Weights of a small contrastive image-text model: 14600 steps.
Rows from block 7 of the image encoder, named by matrix and row number. Rows with one number belong to one channel. Each number is 50 + 10 x the weight over its row's rms, rounded and kept within 0 to 99. All counts start at 0.
# convs0: first 3x3 conv (encoder.blocks.7.convs.0.weight, 64x64x3x3), inputs 52-63, a 3x3 kernel for each
# convs1: second 3x3 conv (encoder.blocks.7.convs.1.weight, 64x64x3x3, transposed), outputs 52-63, a 3x3 kernel for each
convs0.7:49 46 50 45 44 59 47 51 57 37 59 43 50 57 49 63 41 46 51 69 50 48 53 34 21 53 42 38 62 60 52 64 63 55 54 57 65 40 55 33 41 49 44 41 35 23 64 46 52 39 54 51 55 59 35 66 52 50 46 56 72 50 61 57 38 47 49 49 47 51 41 64 52 54 63 38 46 52 61 63 47 61 43 47 51 50 22 53 35 44 45 34 52 45 50 36 55 52 49 61 59 50 29 55 63 45 75 48
convs1.7:65 48 56 35 55 64 59 58 48 63 43 56 63 52 54 49 49 54 63 43 70 50 47 66 64 58 50 44 52 48 67 33 47 47 31 40 38 61 37 57 38 46 49 48 29 49 25 44 46 46 41 48 42 50 42 53 28 55 54 60 54 47 41 45 58 41 58 54 38 51 54 49 68 41 57 39 40 48 50 53 36 54 64 45 64 33 44 48 46 46 39 50 44 44 51 46 53 47 37 49 28 59 45 34 56 40 46 83
convs0.8:31 61 74 49 43 64 38 33 57 37 55 45 72 35 48 49 47 59 43 52 45 49 68 50 38 58 68 58 44 46 41 40 55 44 47 51 40 41 51 61 55 46 41 44 41 46 38 36 43 57 50 60 53 55 57 34 43 59 39 53 66 72 32 53 59 62 56 35 64 53 49 54 41 61 50 29 47 35 58 57 37 50 62 47 48 57 49 59 46 46 70 64 36 50 42 54 51 46 47 55 63 40 38 47 69 46 53 65
convs1.8:67 67 52 31 65 57 27 29 45 43 51 66 49 54 42 56 60 46 49 48 39 49 39 70 53 46 59 56 60 52 48 59 61 58 50 48 69 59 38 44 39 38 55 45 43 43 41 54 47 36 60 44 57 47 54 47 45 68 62 50 59 59 61 48 48 45 24 66 41 37 37 42 33 48 53 60 54 43 64 29 72 49 48 36 51 44 35 44 38 38 46 43 37 55 65 58 50 41 38 57 48 73 38 43 53 49 53 52
convs0.9:54 50 44 33 53 45 49 47 50 56 34 66 57 54 49 57 60 38 44 50 59 48 41 44 56 37 49 57 55 56 48 57 49 45 52 53 69 50 53 41 46 64 57 55 52 49 40 58 47 48 52 58 52 40 47 62 40 38 46 50 40 46 53 35 46 46 44 43 34 25 50 58 47 57 39 55 57 50 35 46 76 55 53 47 52 45 52 51 50 61 51 52 40 43 46 50 45 45 72 47 50 66 50 29 39 43 23 42
convs1.9:41 50 46 55 47 57 66 45 60 52 43 41 40 48 39 35 47 60 51 49 27 41 51 47 68 49 64 33 33 58 61 48 45 53 50 45 58 49 51 66 63 48 45 53 49 87 70 31 51 39 52 42 42 54 43 41 43 56 33 48 50 48 57 40 36 51 66 51 16 61 47 41 30 51 46 55 62 52 59 55 39 43 58 44 51 44 59 57 37 43 52 51 40 70 45 47 65 56 50 39 73 49 61 40 48 58 43 36
convs0.10:56 48 57 58 51 52 45 49 42 65 48 53 47 48 28 55 42 62 51 47 44 53 52 49 64 39 43 48 41 66 50 53 50 56 49 42 49 29 62 24 30 45 40 56 44 57 51 48 45 44 39 33 46 37 68 53 45 41 44 40 47 41 46 43 44 36 60 51 57 50 52 41 54 61 60 56 57 32 58 45 23 47 49 61 44 58 40 55 48 57 37 58 78 44 75 52 67 63 37 44 51 49 23 47 57 53 58 40
convs1.10:58 41 45 51 42 28 33 59 51 46 54 46 53 63 60 35 50 33 18 46 51 37 52 44 55 72 58 49 56 47 63 41 51 48 57 46 41 38 35 56 47 61 53 72 56 53 75 50 56 64 62 72 45 39 53 43 33 44 45 43 49 61 46 63 63 57 48 56 35 42 63 29 29 64 56 57 40 40 46 45 59 44 42 55 34 55 37 54 50 60 65 43 36 56 38 62 37 46 49 52 45 57 38 62 49 49 51 57
convs0.11:65 49 49 49 39 41 48 55 46 56 35 72 60 39 44 69 64 67 45 51 59 44 39 70 50 40 42 44 56 47 47 50 39 54 55 51 43 61 43 45 44 52 46 50 58 50 41 60 55 44 52 50 65 38 46 40 49 36 53 67 42 39 53 40 65 57 57 59 56 68 25 73 58 48 60 61 30 52 44 68 50 51 55 35 61 45 46 42 29 55 61 65 41 65 51 58 59 42 69 45 36 55 47 36 26 51 65 45
convs1.11:46 60 53 60 45 55 58 50 47 29 34 44 51 70 45 41 49 62 53 49 51 28 51 53 57 51 47 50 39 49 42 55 53 49 60 54 53 62 49 40 52 54 65 49 73 43 37 45 58 51 36 54 42 61 52 41 44 33 42 64 68 43 61 26 70 52 49 45 51 46 33 54 54 33 55 30 51 56 60 47 32 49 53 53 43 56 49 50 66 59 34 52 56 60 48 50 50 52 42 49 40 67 51 51 53 50 47 56
convs0.12:51 61 36 58 51 37 48 57 55 51 63 45 52 31 53 53 43 60 65 51 57 48 43 56 56 56 42 45 61 38 42 62 42 55 68 41 58 71 62 58 50 64 46 40 45 58 58 62 52 48 34 39 52 45 62 26 54 52 41 36 66 40 56 68 50 54 63 51 46 46 37 37 49 43 48 43 38 45 41 24 60 52 40 34 63 43 41 56 54 37 40 56 50 39 64 50 47 61 51 50 48 35 42 47 30 40 64 27
convs1.12:56 58 51 55 37 65 56 43 47 42 59 48 47 52 41 38 41 44 37 58 38 40 46 55 50 31 46 44 45 56 69 36 58 63 29 47 51 57 41 28 47 43 52 50 42 63 36 39 65 53 58 44 33 59 40 64 43 59 42 61 38 66 44 69 53 49 44 41 45 29 49 45 49 53 28 50 40 41 39 46 47 49 51 45 70 44 39 59 47 38 66 50 37 66 50 57 52 46 51 45 43 46 57 54 52 58 44 47
convs0.13:45 42 73 51 51 54 52 56 50 25 57 41 54 40 48 65 53 58 51 49 57 40 50 59 62 48 27 37 58 45 45 56 43 48 36 57 54 72 56 44 38 53 43 44 52 37 29 48 63 38 40 43 63 41 69 34 51 59 58 54 46 59 51 62 41 62 49 55 67 39 43 40 50 57 62 39 54 61 64 50 71 67 63 50 28 46 43 50 60 53 69 56 39 43 57 53 41 62 41 39 56 42 47 44 56 57 62 58
convs1.13:58 46 45 50 48 39 28 52 43 38 66 54 54 50 50 57 48 59 44 52 43 61 42 55 43 51 59 37 51 50 33 43 54 50 46 34 56 63 33 41 54 56 37 45 47 48 49 41 68 42 28 38 43 65 64 53 50 50 48 49 48 63 51 63 39 50 36 44 54 38 69 23 51 53 39 49 58 66 55 37 40 36 67 49 59 45 55 49 41 42 51 53 32 35 42 43 57 44 38 49 50 59 39 47 38 57 44 63
convs0.14:50 68 36 59 57 51 50 52 49 32 37 45 34 57 46 53 25 49 47 48 46 51 50 41 36 44 49 60 38 62 53 57 55 52 59 51 45 34 44 37 49 50 42 44 45 46 42 64 33 38 60 45 38 36 51 52 54 30 66 50 59 51 48 40 57 52 58 54 47 58 41 53 45 45 32 58 55 15 62 68 40 49 59 38 38 34 61 55 49 40 60 44 54 63 51 46 39 55 50 56 49 42 52 40 58 51 54 47
convs1.14:54 36 58 46 55 48 47 48 40 76 37 35 41 47 35 49 57 35 59 57 44 67 39 45 61 50 40 50 60 56 42 56 44 48 64 44 45 62 50 58 37 50 50 39 62 58 46 47 33 47 42 45 48 33 53 55 49 61 46 54 51 36 66 43 63 39 52 44 65 64 41 49 46 29 58 55 36 55 62 53 33 61 53 52 52 58 51 51 53 43 27 48 45 42 54 40 47 59 63 64 58 40 41 47 50 36 55 64
convs0.15:63 44 59 53 40 48 63 56 51 47 61 45 28 47 61 74 41 71 53 41 37 66 53 43 43 49 65 50 52 37 64 57 62 48 48 53 33 43 62 48 32 43 48 50 41 60 54 52 40 53 37 47 67 55 45 22 70 59 46 39 49 48 39 61 30 59 72 56 30 51 49 49 57 45 41 55 36 34 52 42 56 47 40 30 37 57 34 58 34 41 35 61 54 57 69 31 68 38 50 62 42 34 48 58 48 56 44 51
convs1.15:39 55 32 41 51 51 58 55 47 31 46 66 46 40 65 57 49 38 35 49 65 49 65 66 49 58 41 57 66 54 47 64 48 55 62 50 49 54 47 49 32 41 34 52 52 36 44 41 41 54 49 65 48 46 70 61 69 53 57 77 38 62 38 61 60 81 55 47 63 29 61 43 44 37 63 35 45 54 50 52 54 36 40 44 45 43 41 52 64 48 51 59 48 51 25 49 54 58 45 60 39 46 49 40 58 48 60 49
convs0.16:52 53 58 56 54 38 49 46 55 20 37 48 52 43 36 67 53 50 35 51 51 53 52 29 52 47 31 49 56 43 57 49 47 53 49 42 43 69 61 40 29 53 62 55 35 42 20 49 76 61 26 38 63 47 62 34 51 49 60 58 39 53 55 57 32 52 51 59 66 45 31 50 33 68 66 56 46 68 57 54 27 50 66 56 52 50 44 37 42 57 68 43 48 66 51 53 44 49 47 46 48 29 57 62 44 57 48 71
convs1.16:47 41 71 49 44 52 48 51 45 31 63 50 42 51 47 56 40 61 58 40 32 56 40 59 51 52 52 60 52 52 42 61 58 66 53 54 48 63 33 49 44 55 63 30 31 48 29 61 58 41 16 32 63 60 40 54 53 41 46 56 31 45 51 39 48 47 40 33 73 50 66 43 51 36 45 58 55 37 54 39 62 49 63 38 50 39 53 47 45 49 47 61 40 33 33 61 36 65 37 62 55 54 46 57 63 49 49 48
convs0.17:64 42 35 34 22 28 51 41 33 33 37 46 57 40 66 40 57 47 46 47 54 40 45 49 45 40 49 57 64 45 53 51 47 46 53 50 61 52 32 58 64 36 46 51 49 52 42 49 31 45 48 52 33 31 64 57 44 40 43 38 47 45 65 88 37 34 54 59 49 49 51 50 49 56 39 47 50 46 55 42 62 42 48 55 33 26 40 50 39 44 54 47 48 45 32 34 40 37 36 54 52 43 59 41 50 63 49 49
convs1.17:50 42 43 38 39 30 27 37 40 74 59 55 44 49 43 31 50 57 77 54 44 39 30 43 38 36 43 39 41 42 61 49 23 55 58 50 49 34 38 41 59 55 48 57 37 41 58 58 41 46 50 51 52 57 41 52 59 51 37 50 43 48 56 40 45 47 61 67 50 52 64 60 48 64 50 37 43 57 36 43 44 67 63 56 53 44 40 48 34 59 45 56 41 33 49 36 43 37 44 53 54 43 62 44 56 50 27 43
convs0.18:64 57 40 50 57 56 49 49 48 46 49 36 48 38 55 26 55 48 54 49 41 31 62 34 46 56 57 45 55 39 61 62 42 65 38 47 40 54 55 37 64 54 49 56 44 33 54 58 49 52 41 57 49 36 34 48 57 43 43 68 46 54 53 57 53 42 38 59 50 58 48 35 27 63 73 34 43 68 25 40 64 51 74 30 68 38 55 60 42 58 34 36 59 45 56 57 40 43 51 44 64 29 39 51 40 55 48 32
convs1.18:50 46 53 51 47 56 56 31 31 55 20 42 35 56 58 61 54 44 39 62 72 60 62 68 70 61 46 59 54 59 42 45 47 42 53 41 41 41 42 51 50 46 34 51 64 67 59 14 55 26 32 59 46 57 51 53 44 48 63 60 51 46 43 54 38 66 51 35 60 52 38 49 44 65 64 39 56 50 54 53 62 42 51 44 34 60 47 77 52 30 63 46 42 53 50 54 48 53 35 37 52 45 40 55 53 34 36 48
convs0.19:44 39 50 45 45 49 40 63 46 47 35 52 26 38 48 40 58 33 50 59 42 56 52 40 38 55 45 53 41 51 50 43 47 51 43 57 47 44 55 46 40 49 42 71 45 49 50 63 49 35 48 34 66 61 44 51 49 51 56 45 74 57 36 37 83 55 65 52 52 47 66 55 61 54 47 48 41 41 43 49 51 65 34 27 42 36 44 51 54 52 54 62 49 52 46 55 66 54 34 47 44 42 36 66 70 50 76 60
convs1.19:53 50 46 46 49 48 35 50 42 60 50 60 24 51 52 40 45 49 56 50 41 46 60 60 63 55 37 54 56 53 66 54 51 73 62 40 35 17 50 45 58 60 47 64 61 69 55 40 49 43 43 41 52 60 59 40 41 63 55 67 65 47 55 60 45 51 41 44 76 71 56 35 64 38 71 52 61 53 28 44 46 42 39 51 48 41 46 49 51 29 51 46 49 51 55 59 43 68 67 67 46 50 49 44 44 41 46 56
convs0.20:84 54 34 47 52 49 52 45 49 62 56 53 64 65 36 38 50 45 36 48 58 30 34 49 50 42 41 62 61 43 49 56 51 40 58 41 46 46 48 49 50 34 54 48 51 52 41 56 47 44 60 67 42 35 65 28 43 42 58 50 42 56 46 71 45 38 60 50 41 48 46 37 55 26 61 34 58 57 76 46 44 36 41 59 44 52 60 54 47 48 41 42 43 49 46 49 60 52 40 51 36 53 56 37 50 47 30 70
convs1.20:54 47 47 49 57 48 36 45 36 50 66 57 37 62 73 34 49 55 56 47 40 65 55 50 48 61 41 29 38 46 39 56 57 36 53 57 34 46 46 67 57 52 49 50 41 56 55 42 35 56 42 49 53 35 47 51 57 66 62 60 54 70 53 41 32 68 37 64 63 49 48 52 43 52 46 56 27 54 40 61 58 50 43 46 31 30 55 33 49 32 53 47 39 60 39 56 48 67 49 51 55 49 53 53 36 54 41 45
convs0.21:46 42 61 49 46 47 44 54 36 32 61 40 61 38 57 72 43 49 56 47 44 43 58 41 36 40 47 43 61 51 57 48 53 54 55 34 38 58 62 35 53 48 44 41 40 51 55 58 54 60 51 49 39 60 47 54 49 61 47 53 56 44 62 36 39 59 53 57 44 54 63 45 61 40 65 45 33 59 37 48 41 40 57 50 46 46 55 59 41 40 46 51 57 40 49 54 48 69 31 51 65 48 41 54 73 48 37 57
convs1.21:64 48 44 58 50 58 44 65 60 33 50 56 42 50 63 61 48 43 61 51 45 25 62 45 33 40 49 60 50 44 60 61 70 56 50 51 48 60 42 40 47 48 38 44 46 42 44 43 54 65 46 45 57 50 47 48 37 61 47 43 34 52 40 60 50 71 36 43 65 48 45 49 64 46 42 44 53 45 40 63 40 67 36 38 55 43 50 49 40 36 45 48 51 67 57 77 66 44 57 65 52 39 51 64 53 55 48 59
convs0.22:50 63 65 52 55 52 49 46 50 38 59 47 60 28 60 32 34 50 52 55 59 29 57 37 49 47 45 51 64 64 64 65 41 61 54 41 48 41 40 58 44 50 39 35 37 60 62 79 49 49 48 43 48 51 55 32 51 45 57 47 46 63 52 38 50 66 35 68 47 53 56 53 45 34 39 24 70 61 40 61 32 47 68 59 58 56 37 49 47 54 57 41 53 18 79 54 53 69 42 50 48 41 45 51 73 32 70 53
convs1.22:62 48 37 34 45 50 49 52 49 29 54 64 38 46 48 44 46 66 53 50 53 65 37 45 42 59 43 64 40 38 55 36 51 45 34 29 32 66 58 44 63 49 48 42 65 63 63 36 64 37 47 51 39 60 61 63 44 44 41 44 46 43 37 71 50 55 60 34 53 60 61 48 45 54 71 50 52 62 45 53 59 32 48 55 37 58 48 58 28 50 48 54 30 48 61 53 66 68 38 54 56 55 48 43 43 53 46 49
convs0.23:58 37 57 46 44 48 50 44 47 40 56 65 45 60 81 39 56 86 41 45 63 56 52 51 64 54 64 56 41 32 61 48 57 37 62 63 41 40 35 44 51 54 39 53 54 56 31 45 41 47 41 54 38 46 46 42 34 49 61 47 60 62 51 55 30 55 47 44 54 53 73 43 43 53 48 29 51 70 47 49 45 46 46 61 43 63 77 73 65 64 64 51 48 52 34 50 53 41 44 47 51 56 56 48 32 46 59 64
convs1.23:38 54 46 47 60 45 37 42 40 35 39 37 45 60 34 38 38 69 59 53 59 54 28 57 50 40 55 51 57 41 66 36 39 64 59 54 42 56 40 55 42 37 56 58 62 36 62 50 63 47 53 39 51 61 60 54 65 59 41 63 54 54 48 43 50 47 60 57 46 71 65 55 43 27 41 55 32 57 29 34 54 51 59 41 56 59 48 54 54 50 45 47 55 29 52 53 45 60 76 29 48 41 41 43 40 44 38 34
convs0.24:46 41 33 50 63 52 50 33 41 46 43 42 52 58 54 68 42 56 57 61 48 39 45 32 44 53 66 50 59 39 36 45 52 53 58 43 41 47 36 53 47 38 35 59 51 56 51 55 52 58 49 43 55 55 51 46 58 46 64 73 58 61 52 51 56 42 39 33 64 57 49 59 59 46 36 45 52 45 57 72 52 63 59 59 36 32 41 45 63 38 51 54 40 61 55 42 37 50 51 53 50 43 45 58 56 38 51 29
convs1.24:53 54 64 49 38 47 45 46 52 51 61 50 56 53 64 64 58 51 58 38 53 48 40 62 52 50 42 60 45 44 55 50 63 52 48 38 39 64 67 51 54 49 57 44 57 37 37 56 53 41 41 56 66 58 54 46 37 28 51 41 41 55 59 36 60 34 34 57 34 65 33 54 62 33 65 42 53 62 51 42 40 48 51 57 60 58 58 49 53 54 36 53 57 49 58 39 54 49 57 47 36 48 57 39 52 47 53 58
convs0.25:49 42 44 56 56 63 45 37 67 43 63 64 40 55 60 53 45 58 48 63 44 51 57 50 49 61 61 52 25 60 52 44 60 62 47 50 58 46 66 52 51 64 37 49 37 38 41 65 49 27 59 51 32 51 40 41 65 55 56 45 48 54 38 39 47 49 53 46 35 38 41 51 50 43 64 60 49 54 54 43 30 58 40 58 61 46 48 48 57 47 64 55 50 41 31 58 61 36 53 42 66 56 42 49 53 40 47 74
convs1.25:56 60 41 44 63 39 64 43 51 58 50 75 47 40 37 55 66 36 47 60 53 50 52 46 53 30 55 32 50 35 37 39 56 56 44 66 54 57 48 33 57 42 42 40 60 40 40 61 55 45 42 46 48 50 47 42 48 46 55 39 46 50 59 44 48 53 52 40 56 34 47 80 53 41 35 56 45 56 60 51 43 48 39 58 47 54 51 36 63 43 60 43 45 53 34 46 35 36 51 47 47 67 35 55 50 46 56 68
convs0.26:40 45 38 54 43 47 49 56 50 49 63 53 62 52 59 34 54 67 54 34 81 59 60 48 56 40 42 50 55 62 37 74 50 44 75 41 44 55 51 58 40 43 52 45 58 62 62 32 46 71 39 58 40 71 41 59 56 48 42 63 55 42 39 75 34 68 46 18 65 50 64 43 39 29 63 60 67 53 70 54 57 51 43 44 49 42 40 39 44 41 35 59 36 46 63 44 65 40 27 54 49 58 72 57 47 46 50 56
convs1.26:49 49 56 53 49 56 52 46 69 53 38 31 46 39 39 50 38 45 69 45 68 47 37 62 52 46 53 52 37 44 56 47 57 43 34 35 50 46 37 56 53 55 40 47 51 31 69 49 49 34 44 47 40 60 37 46 55 72 53 60 40 42 65 39 43 64 49 73 60 24 78 46 46 63 62 52 48 42 34 41 51 65 50 47 49 41 34 48 54 51 53 46 35 25 42 50 35 44 42 61 55 46 56 39 34 46 41 43
convs0.27:41 56 46 51 52 56 56 54 35 60 58 45 41 60 53 53 40 51 38 34 38 40 40 47 41 53 36 53 34 54 51 39 53 57 56 53 45 49 48 30 56 58 35 58 54 49 44 34 46 47 51 58 43 52 41 49 46 56 54 73 42 50 56 44 48 65 67 44 44 35 57 44 60 52 53 51 50 78 39 58 62 68 53 46 65 80 51 56 57 55 56 40 46 31 59 62 62 38 50 57 61 62 42 60 59 41 28 29
convs1.27:54 46 49 56 50 55 47 45 52 44 52 42 81 60 42 49 63 45 54 47 65 51 49 46 56 37 41 36 50 47 50 48 48 43 59 39 52 74 62 37 40 57 36 45 63 59 57 18 52 53 62 58 43 52 48 56 50 37 60 41 55 56 43 53 34 52 52 48 29 51 42 38 65 30 47 26 52 51 71 71 37 26 46 43 65 76 58 54 47 44 53 45 53 52 46 67 58 50 45 48 45 48 28 51 51 64 40 50
convs0.28:46 53 41 58 51 46 54 42 48 54 36 57 59 64 49 30 45 61 45 55 39 44 60 37 53 63 46 31 55 56 55 36 57 53 39 52 40 57 62 50 61 37 52 54 46 61 43 36 34 65 62 21 56 61 46 59 48 39 47 42 50 59 40 35 61 65 40 44 65 40 47 45 31 55 52 51 58 37 54 43 30 45 49 88 43 52 41 39 49 58 39 52 72 51 71 43 47 40 44 56 48 42 50 48 58 49 46 44
convs1.28:49 70 49 56 53 49 49 45 44 35 66 60 44 47 45 38 67 40 57 30 32 67 43 47 41 50 41 59 48 55 31 49 54 40 45 44 60 41 41 47 46 48 50 65 47 45 36 53 48 34 51 67 49 42 50 37 58 39 58 57 34 35 50 56 29 38 39 43 43 40 43 43 51 63 49 60 54 40 47 48 53 34 47 38 68 50 34 39 39 46 50 47 54 55 49 56 40 43 63 38 66 42 24 48 67 45 56 49
convs0.29:43 44 39 55 46 49 59 54 56 25 44 45 55 58 56 54 51 40 57 45 41 36 56 62 42 44 55 67 41 49 51 58 37 53 62 65 51 39 40 38 56 38 48 53 63 50 52 39 49 43 67 52 22 51 48 51 46 57 76 48 51 64 62 42 46 73 57 52 39 52 46 54 76 50 41 37 54 27 48 60 48 58 33 45 54 63 55 54 51 51 56 64 60 48 58 56 48 50 60 62 36 47 43 62 41 45 61 58
convs1.29:72 56 54 57 67 68 60 67 55 62 45 47 36 50 59 54 50 56 35 42 35 38 39 52 65 37 33 34 46 35 57 44 57 51 56 53 29 40 33 44 48 71 50 47 39 41 42 64 52 53 52 42 41 59 53 46 60 60 55 51 54 61 64 53 48 57 45 46 37 27 35 54 50 43 43 57 43 57 59 25 50 53 45 55 56 52 65 50 62 54 51 55 52 60 51 58 44 49 52 69 53 55 40 45 42 44 71 40
convs0.30:44 54 51 42 52 53 49 41 48 65 64 20 29 57 59 39 46 61 58 50 42 40 51 47 47 63 36 50 52 52 47 53 54 64 45 45 46 49 48 50 41 82 38 50 51 70 34 37 52 58 63 45 56 48 55 54 39 44 37 63 53 58 49 52 26 64 44 45 40 61 54 41 45 61 34 48 46 44 55 39 40 37 58 49 57 64 51 45 66 37 59 51 57 55 44 51 43 49 63 69 48 48 33 51 47 36 56 59
convs1.30:42 62 56 48 37 56 36 43 36 41 56 39 61 53 37 62 39 52 56 48 73 56 34 38 50 48 36 45 46 42 42 41 50 44 45 43 52 57 55 31 44 46 46 44 56 51 49 45 30 51 63 34 67 59 55 50 44 56 70 50 40 44 48 47 58 39 57 34 55 42 78 47 49 34 51 44 42 32 44 43 60 49 58 55 58 38 30 49 41 57 40 42 55 44 58 42 66 44 37 31 57 64 60 31 86 68 58 32
convs0.31:48 36 46 54 48 37 55 64 50 50 40 61 35 35 44 33 46 49 51 48 60 42 35 45 47 50 34 51 56 64 56 34 44 54 40 57 54 51 46 47 56 69 47 57 47 54 49 51 64 34 59 47 38 48 50 67 43 53 58 53 48 48 54 44 55 47 58 60 41 55 57 63 31 52 36 28 56 55 44 67 56 55 45 71 47 51 58 60 71 55 43 42 53 61 37 53 56 49 59 57 46 50 56 46 63 40 53 60
convs1.31:58 48 56 48 49 39 56 43 44 56 58 40 52 38 35 50 71 40 44 46 45 64 54 64 53 60 27 56 44 48 53 50 46 49 31 56 50 45 51 53 46 40 49 52 53 39 45 58 40 61 43 38 56 58 45 35 52 40 40 40 59 48 52 41 59 31 51 43 27 44 49 40 54 28 34 41 57 64 67 42 46 48 53 37 48 59 59 44 46 57 48 39 61 31 60 39 62 45 40 43 52 53 34 47 57 46 57 37
convs0.32:47 64 59 50 56 51 53 37 40 32 47 68 53 31 42 59 59 36 64 54 47 47 73 58 39 62 44 63 61 63 42 46 57 53 54 46 59 49 55 53 22 41 52 68 37 42 53 44 36 52 54 60 44 49 69 46 57 56 40 56 49 53 60 66 21 40 50 63 62 37 47 44 51 37 48 54 36 64 42 47 44 54 46 53 49 61 69 61 66 49 64 29 39 51 52 48 52 77 47 54 54 39 39 41 45 43 52 46
convs1.32:42 57 53 45 56 60 51 59 52 45 52 51 46 46 50 40 43 57 50 27 61 71 61 48 69 52 50 45 48 57 49 40 48 45 54 32 51 46 48 62 58 42 56 45 44 44 42 37 56 58 72 57 51 53 45 60 44 68 65 54 57 46 17 47 62 48 32 53 44 48 64 49 44 48 41 55 48 65 51 65 47 56 48 48 49 54 57 54 52 52 58 32 48 55 67 49 65 46 50 30 57 58 34 41 56 54 42 44
convs0.33:45 38 31 52 50 36 45 47 41 58 63 31 71 63 58 38 77 45 60 41 59 50 51 55 54 47 39 45 52 56 43 61 41 49 51 56 42 35 51 50 52 34 45 61 24 37 45 51 31 44 37 38 50 46 49 41 63 52 45 44 48 37 52 24 42 43 46 43 51 42 33 33 55 51 45 48 53 27 50 57 39 46 46 46 47 46 48 53 63 47 37 47 64 40 49 54 41 59 37 42 54 40 57 41 40 38 60 57
convs1.33:53 48 48 53 43 49 42 48 36 64 53 55 40 39 59 54 55 60 45 46 67 45 48 39 38 68 42 55 33 49 52 47 57 43 67 44 41 42 57 61 36 48 54 64 43 35 48 57 53 36 43 57 55 47 59 28 50 62 44 37 57 59 35 51 48 59 32 62 58 23 67 72 44 43 45 52 53 47 55 42 42 52 61 72 66 48 64 42 47 61 43 46 46 48 57 44 42 51 55 38 52 54 54 32 44 51 48 52
convs0.34:61 37 59 37 41 48 55 58 46 56 46 40 40 52 40 49 48 60 55 57 44 46 42 52 66 55 55 47 52 49 44 45 45 44 47 49 56 51 50 57 56 53 36 40 42 46 38 42 44 55 57 47 56 32 41 58 64 38 52 46 38 51 51 50 36 56 65 39 61 45 52 36 65 48 37 38 59 45 41 61 46 62 33 36 35 49 35 46 60 55 42 53 64 48 73 46 47 49 46 57 57 42 27 53 52 33 59 36
convs1.34:60 42 37 51 58 52 46 50 29 61 49 51 39 61 71 55 41 51 20 52 58 63 56 34 57 41 60 45 57 57 57 61 49 48 57 38 57 45 54 45 63 58 50 53 61 43 48 66 73 55 22 39 51 62 63 32 46 46 50 49 43 67 42 66 53 54 36 64 39 47 56 39 55 60 59 74 28 88 56 56 48 35 58 55 57 49 42 46 42 38 58 56 50 29 38 51 38 45 50 41 48 51 41 57 47 55 41 47
convs0.35:54 48 46 49 47 51 53 57 46 39 51 47 46 40 51 39 54 56 56 58 64 44 59 50 39 23 45 29 33 54 58 38 45 60 65 59 45 55 59 47 48 62 58 53 49 60 47 59 58 63 51 63 34 55 54 51 62 42 45 41 42 60 47 47 69 39 46 36 44 63 60 48 59 46 50 36 31 67 49 69 45 45 67 56 46 39 31 73 40 39 63 55 49 27 43 75 61 39 51 51 52 57 45 47 38 61 38 41
convs1.35:56 50 50 37 53 51 67 65 63 49 62 79 39 26 49 66 46 52 41 60 42 61 34 43 52 52 57 57 43 38 57 62 57 56 62 47 55 62 59 57 60 42 39 40 49 45 37 39 34 30 52 39 39 41 41 45 56 38 45 62 48 41 45 55 39 67 48 61 50 51 39 51 73 33 40 52 50 48 46 58 45 43 47 37 47 63 57 55 55 54 52 61 41 50 69 71 44 47 43 53 61 62 40 33 30 46 40 45
convs0.36:50 72 45 56 57 47 51 45 53 62 45 43 47 67 68 61 58 50 47 55 60 45 32 24 53 48 39 42 39 35 43 54 61 57 60 43 46 61 56 30 42 45 40 59 52 35 32 55 33 37 38 72 57 62 43 27 54 63 50 40 58 40 54 51 56 50 71 58 52 61 38 33 34 47 39 62 51 48 50 43 49 42 30 38 42 66 57 49 51 51 72 43 47 50 41 34 36 42 49 26 58 68 56 50 63 57 42 52
convs1.36:44 64 55 69 41 67 43 49 46 32 41 44 59 51 67 70 49 38 53 44 34 56 56 58 38 48 51 52 55 53 39 53 57 54 48 29 60 54 63 48 50 45 42 62 51 41 51 21 73 37 48 34 29 42 52 61 71 31 51 57 41 39 38 62 65 30 46 37 47 66 60 65 47 49 46 53 58 39 50 48 41 30 50 43 56 53 41 42 43 46 41 40 42 50 52 40 49 48 48 51 43 27 44 49 61 52 47 61
convs0.37:62 34 34 66 58 29 32 43 39 44 71 36 47 49 66 35 52 57 66 35 40 52 42 48 56 52 48 43 45 65 40 73 41 38 55 54 69 36 39 59 70 52 50 67 53 59 56 47 50 38 48 62 53 52 66 59 64 45 48 72 46 45 43 45 46 50 51 57 45 36 51 53 47 53 48 26 48 58 37 42 70 53 51 45 56 51 53 57 54 84 41 62 45 39 52 41 62 50 46 51 40 61 36 41 52 36 39 54
convs1.37:55 40 63 60 37 34 47 55 41 62 43 54 59 54 41 55 54 40 47 59 30 49 59 58 52 63 53 49 34 55 61 41 47 55 66 59 31 34 31 69 53 43 57 37 54 62 55 31 55 50 47 53 70 63 43 47 82 47 26 56 48 53 42 50 40 47 52 45 39 37 35 47 50 38 37 49 52 61 60 59 47 55 53 43 40 44 39 38 50 50 55 39 40 58 50 44 57 52 55 57 44 67 51 60 54 41 54 33
convs0.38:51 42 48 49 56 53 56 52 46 61 55 38 61 46 60 53 44 39 46 54 32 55 42 53 45 53 56 33 50 56 51 62 45 59 40 49 52 45 49 52 46 38 42 50 53 51 35 66 73 61 63 25 45 58 51 53 58 46 42 32 52 47 53 62 53 51 34 40 36 56 53 48 47 40 44 61 54 38 44 62 43 37 46 44 62 52 67 58 41 25 37 41 40 66 59 40 36 48 66 45 51 61 46 49 29 50 41 52
convs1.38:47 48 35 45 54 65 67 50 45 47 57 43 48 53 64 49 59 46 40 55 63 40 56 18 76 36 34 43 52 49 52 48 61 51 59 52 43 50 56 65 54 37 37 48 61 54 66 55 48 41 49 65 73 26 47 63 44 61 46 46 38 52 50 48 42 30 49 55 41 44 41 46 48 61 59 46 52 45 62 57 68 44 41 48 29 49 59 48 40 50 59 52 41 49 61 50 60 44 43 26 50 53 67 36 52 48 49 41